config = dict(
    cond_dim=192,
    logit_normal_time=True,
    norm='rmsnorm',
    activation='gelu',
    inner_norm=False,
    width=128,
    beta1=0.95,
    shampoo_beta=0.999,
    precondition_frequency=16,
    adamw_lr_other_params=0.001,
    epochs=51.9,
    weight_decay=0.05,
)
Rows from block 3 of a small image flow-matching model, named by matrix and row number. Rows with one number belong to one neuron. Each number is 200 + 40 x the weight over its row's rms, rounded and kept within 0 to 999. All counts start at 0.
After each neuron's rows are labels from the 100 images, of 14976 (inputs lightly noised), where the neuron reaches its highest value: "responds to" is what is common among them. Only what is clearly more common there than usual is listed. The data: rendered landscapes of hills, water and sky.
# fc1: MLP up (model.blocks.3.mlp.fc1.weight, 768x128), inputs 64-127
# fc2: MLP down (model.blocks.3.mlp.fc2.weight, 128x768, transposed), outputs 64-127

fc1.116,174,261,171,237,200,254,123,200,187,258,180,233,219,200,239,226,232,200,138,222,241,166,200,249,241,189,168,241,200,187,206,200,135,172,200,139,213,200,162,231,206,156,200,152,206,153,177,136,200,200,178,200,122,165,132,234,200,200,200,154,250,200,212,236
fc2.116,163,200,200,241,200,200,200,200,200,200,200,228,200,206,200,318,270,200,200,230,136,225,130,144,174,119,200,182,247,234,211,264,200,184,160,179,200,200,225,183,230,200,234,222,40,200,111,226,200,200,200,175,195,200,180,286,189,165,229,178,200,200,241,148
responds to: noon; snowy peaks

fc1.605,175,130,149,202,163,293,190,168,200,210,200,200,217,200,200,318,200,159,200,196,146,313,200,200,243,151,200,226,200,200,200,113,200,200,208,200,200,157,174,111,200,200,169,319,200,214,272,222,165,200,200,200,151,154,200,200,200,200,213,122,200,219,200,200
fc2.605,200,200,200,125,200,200,200,200,177,220,200,364,244,200,169,208,200,294,274,170,200,151,200,200,250,217,200,200,200,198,200,147,197,304,200,200,241,172,136,223,200,119,200,109,200,164,251,294,182,182,200,200,200,169,201,200,323,185,200,141,200,200,200,156
responds to: sun or moon in view; night

fc1.588,220,265,139,200,225,200,170,244,200,235,200,200,200,200,200,77,220,200,150,200,257,177,211,245,209,75,140,174,200,169,214,236,200,200,165,163,231,237,186,274,264,231,178,200,208,200,200,221,200,174,200,200,232,166,251,200,200,255,200,219,200,200,254,200
fc2.588,196,220,100,200,204,225,200,200,158,162,170,200,182,200,249,120,184,169,200,200,216,194,234,200,200,200,271,200,229,200,229,169,200,166,200,243,239,200,200,254,187,200,174,181,279,241,213,162,171,181,200,200,256,287,247,200,273,176,200,218,200,200,7,200
responds to: noon; desert dunes

fc1.69,200,228,213,216,250,200,173,285,200,209,182,245,200,152,229,233,200,223,284,200,175,200,151,228,200,188,166,233,226,178,200,70,176,200,240,178,200,200,249,224,138,180,243,135,200,227,255,101,200,234,220,200,135,182,179,191,157,137,219,245,161,200,200,96
fc2.69,146,200,200,226,200,238,200,128,210,200,200,200,240,200,200,246,200,200,200,235,101,200,158,185,194,131,179,170,238,216,200,200,158,115,200,173,200,200,251,71,200,200,218,200,45,200,156,200,200,200,153,175,200,290,139,200,168,189,146,200,129,213,200,248
responds to: snowy peaks; noon

fc1.681,200,183,237,240,168,200,227,200,176,200,200,223,200,200,222,200,203,186,200,215,230,200,257,218,200,309,277,272,200,236,194,232,235,225,221,200,241,229,211,200,200,64,176,180,160,164,165,175,200,221,200,158,212,345,229,217,240,146,240,229,200,200,200,200
fc2.681,200,177,159,214,200,200,218,219,200,200,200,176,235,200,166,200,288,82,200,222,200,236,200,200,176,313,290,199,182,218,239,200,175,130,228,200,181,200,200,96,200,251,200,200,200,200,230,231,200,200,200,221,196,229,200,142,284,200,200,200,280,159,200,211
responds to: noon; snowy peaks

fc1.147,200,281,200,165,237,294,251,124,200,147,275,200,200,200,232,260,198,114,226,200,140,306,200,165,159,280,100,200,200,149,171,180,178,164,174,200,200,225,258,200,200,200,200,261,125,275,234,200,244,200,200,148,200,200,266,200,200,184,173,177,234,220,200,194
fc2.147,103,235,200,200,162,129,249,200,300,200,200,177,200,225,200,127,200,153,97,200,93,216,180,253,180,200,254,139,204,215,200,200,200,174,195,139,143,200,200,200,200,216,200,229,82,200,200,194,249,200,200,238,267,311,155,192,144,200,172,205,200,200,200,171
responds to: noon

fc1.603,200,200,189,200,169,238,200,159,200,200,200,313,165,215,200,288,200,200,200,200,304,200,200,200,237,200,200,200,200,220,200,200,200,200,200,200,200,200,183,279,200,200,200,176,200,200,200,200,238,200,200,200,200,32,200,200,200,200,172,200,273,200,200,200
fc2.603,136,215,128,184,161,228,200,174,88,172,200,216,185,200,200,200,282,200,200,200,144,200,200,193,200,234,200,200,238,200,200,200,137,200,200,200,200,233,231,158,200,200,200,179,137,276,200,205,52,200,213,226,230,278,200,200,335,200,157,205,259,179,200,200
responds to: sunset; sun or moon in view

fc1.489,200,271,200,200,200,200,200,200,200,149,200,200,200,198,200,224,200,117,265,119,183,200,200,200,133,200,130,200,273,200,88,200,284,200,200,264,200,180,136,311,200,200,200,200,200,76,156,200,234,200,200,278,200,200,200,246,200,200,200,183,200,200,277,200
fc2.489,194,238,130,200,200,287,200,200,200,186,225,166,200,200,200,224,155,88,200,200,154,200,200,200,110,200,241,221,258,200,200,276,106,200,200,142,200,237,200,135,200,141,200,200,200,119,208,179,87,200,161,200,200,200,200,283,200,174,200,200,200,266,175,239
responds to: clouds; sunset

fc1.46,206,200,200,243,239,229,119,200,200,200,200,200,200,254,200,151,226,245,267,253,200,200,200,248,200,200,254,138,200,188,160,200,67,159,200,176,107,200,284,200,200,232,156,110,121,200,215,182,147,200,256,200,162,259,171,200,185,151,200,200,122,200,200,200
fc2.46,200,233,150,200,197,268,200,200,200,200,249,200,205,231,168,200,200,200,200,177,200,200,200,200,200,200,200,198,200,247,200,200,217,210,200,200,200,200,200,306,203,200,200,184,200,200,159,233,241,154,165,200,252,200,147,200,200,257,320,243,200,200,149,200
responds to: noon; terraced slopes

fc1.449,200,200,200,200,251,207,135,162,200,200,200,200,201,200,248,200,234,167,200,200,200,200,204,200,200,163,200,236,209,200,255,200,80,200,221,200,252,174,223,153,246,200,200,338,200,200,200,258,200,138,123,191,158,295,172,200,169,200,179,173,200,262,200,109
fc2.449,123,200,200,200,256,145,200,166,203,152,200,200,200,200,212,146,200,200,200,200,200,200,157,148,200,200,200,232,224,200,210,159,197,200,200,200,200,167,160,200,107,200,200,283,200,137,180,200,166,200,266,200,200,200,200,269,107,124,240,240,132,200,246,132
responds to: noon; purple alien crags

fc1.309,200,159,138,200,200,212,255,200,200,200,200,200,256,200,200,316,200,200,159,200,200,285,200,164,200,306,232,268,200,200,292,200,200,200,200,212,313,166,200,200,200,138,200,200,249,243,140,297,200,238,162,233,200,219,200,200,200,200,225,200,200,200,160,200
fc2.309,301,122,214,174,131,154,200,162,200,223,121,175,200,210,126,200,178,200,200,200,200,203,269,226,184,340,200,200,200,200,224,200,200,253,251,200,200,200,218,119,200,133,200,182,177,200,253,220,200,197,147,237,89,204,200,234,200,200,243,200,255,186,219,200
responds to: sunset; snowy peaks

fc1.469,200,200,200,200,200,214,200,183,200,200,123,158,120,194,200,200,200,231,200,200,231,273,140,153,200,200,232,282,99,266,200,215,79,200,200,188,217,195,133,286,200,200,107,200,200,184,200,200,200,200,264,153,200,243,104,200,200,263,200,103,200,200,200,200
fc2.469,200,263,176,202,200,299,200,175,161,200,200,131,200,164,200,229,181,235,157,200,200,223,196,200,200,200,221,207,138,200,162,152,358,200,200,208,200,200,255,167,248,257,84,200,297,205,199,145,219,200,149,245,170,179,147,200,245,200,200,204,190,200,200,200
responds to: noon; snowy peaks

fc1.151,200,200,200,200,161,188,212,200,200,200,152,168,147,200,152,146,270,304,249,226,191,106,267,215,200,114,240,200,255,254,164,200,256,258,241,174,218,121,215,251,200,200,190,187,189,144,163,182,156,174,200,275,170,172,169,200,150,200,200,200,172,156,186,162
fc2.151,228,200,298,119,200,200,187,200,233,215,229,254,218,200,200,200,200,248,200,200,200,200,185,207,200,200,142,200,200,200,161,207,218,200,200,220,167,200,215,48,221,345,206,200,172,219,200,200,214,231,200,175,139,143,192,200,200,186,200,200,162,200,240,200
responds to: snowy peaks

fc1.115,200,219,211,226,200,200,200,270,200,247,219,200,134,200,200,88,200,195,174,226,240,154,145,240,248,138,150,200,217,169,200,247,232,200,200,200,163,217,200,298,283,236,165,200,200,200,200,200,200,154,163,200,276,0,210,200,200,259,200,200,200,200,200,189
fc2.115,200,200,134,277,200,200,132,240,146,144,240,167,200,241,238,118,229,200,200,245,224,200,200,190,200,227,247,236,232,239,235,200,200,193,235,206,200,199,200,153,141,353,231,200,200,200,227,200,127,206,200,172,200,34,142,200,200,150,221,192,255,200,242,200
responds to: sunset; sun or moon in view

fc1.555,239,164,238,114,168,200,222,215,200,200,188,200,172,200,200,283,200,200,200,219,248,221,224,200,200,200,188,231,200,181,178,176,228,255,223,200,200,200,200,200,216,200,137,200,82,130,170,270,200,200,200,200,200,96,199,255,178,175,200,200,248,200,181,200
fc2.555,200,137,275,0,186,211,200,283,157,183,212,129,200,200,200,200,200,310,200,200,264,216,182,186,200,189,200,138,200,229,182,200,225,187,229,214,169,200,200,200,200,200,165,177,242,182,224,200,200,227,200,174,200,371,222,200,247,200,224,200,200,200,200,212
responds to: clouds; sunset

fc1.61,200,200,124,152,200,200,200,147,254,168,195,163,200,177,200,200,131,64,200,153,108,200,243,139,200,218,100,200,201,168,185,200,200,322,200,217,264,134,200,116,200,200,256,267,200,235,200,200,200,222,200,200,200,200,256,200,200,200,200,167,200,200,272,200
fc2.61,40,200,216,103,200,200,200,265,193,235,200,200,200,175,245,200,261,52,229,200,147,192,200,200,200,200,267,276,274,200,236,200,200,182,161,170,195,162,233,242,200,170,200,200,254,200,200,200,200,200,200,200,244,200,190,232,146,200,266,200,258,200,72,200
responds to: clouds; night

fc1.34,200,200,227,200,175,200,230,240,207,200,200,160,231,138,171,230,138,203,288,200,245,151,270,200,227,200,159,200,199,177,200,184,200,200,213,260,245,162,264,200,200,200,200,242,239,173,200,200,200,232,151,228,181,200,215,225,233,254,183,163,215,167,200,247
fc2.34,152,200,200,213,200,224,165,131,200,151,200,153,200,200,200,200,200,200,200,236,153,200,206,200,200,195,200,200,200,200,248,252,148,97,200,200,200,200,261,82,176,200,264,200,73,200,164,173,200,200,172,155,230,240,59,200,200,220,200,231,200,200,160,224
responds to: snowy peaks

fc1.544,200,185,256,116,200,331,200,106,227,200,200,200,200,252,149,302,200,200,200,200,231,200,200,200,200,266,200,200,200,200,224,89,200,200,200,200,200,200,200,202,230,270,200,200,200,200,279,200,200,200,250,279,200,237,200,249,145,200,200,246,186,179,99,200
fc2.544,139,200,200,66,200,243,260,219,243,200,200,272,200,200,197,179,220,294,200,173,200,200,200,215,200,276,200,200,200,255,200,200,167,245,200,156,200,200,221,121,217,79,200,200,140,200,200,200,279,209,200,200,154,183,168,200,83,200,200,200,200,170,359,200
responds to: snowy peaks; sun or moon in view

fc1.292,155,200,87,111,200,162,176,200,200,200,150,200,200,200,219,200,200,200,218,170,122,200,200,200,251,200,200,200,200,200,200,146,271,258,175,200,200,200,139,119,200,246,200,200,315,200,200,200,162,200,200,262,166,200,200,142,245,263,200,200,175,200,236,290
fc2.292,259,200,312,150,200,140,200,200,279,194,200,298,131,222,200,102,200,261,200,156,278,140,323,259,200,200,200,280,196,144,180,200,200,200,200,248,200,200,200,200,186,200,169,164,397,195,200,200,240,312,200,200,200,200,203,215,200,200,200,252,200,200,200,238
responds to: sun or moon in view; sunset

fc1.193,200,173,101,175,200,236,226,283,200,143,238,200,200,252,200,249,148,265,170,169,148,211,174,200,200,96,174,157,235,191,219,194,204,176,177,231,157,200,200,200,211,184,184,261,200,176,212,274,221,138,243,200,223,121,200,109,200,244,162,200,241,244,268,219
fc2.193,200,142,200,200,161,200,248,208,200,270,200,172,200,254,238,311,200,324,187,231,200,200,169,159,200,200,163,162,222,200,200,200,169,200,200,166,200,200,215,200,200,200,166,200,294,143,162,163,149,238,166,148,225,159,172,242,200,181,200,217,210,200,228,234
responds to: clouds; noon

fc1.244,155,250,200,200,236,142,200,149,131,170,217,200,186,225,227,181,202,200,175,199,200,224,157,200,200,200,200,200,242,321,162,200,256,177,200,230,263,200,252,200,245,170,231,253,200,217,200,200,200,217,282,200,170,231,130,200,161,200,226,200,200,200,200,116
fc2.244,200,200,200,200,200,200,193,200,200,102,200,144,200,177,200,200,200,200,225,211,200,200,200,200,153,200,200,200,220,200,239,240,159,99,200,200,200,200,280,200,166,200,256,200,58,200,170,177,200,200,200,158,276,200,48,200,200,200,200,200,161,216,200,200
responds to: snowy peaks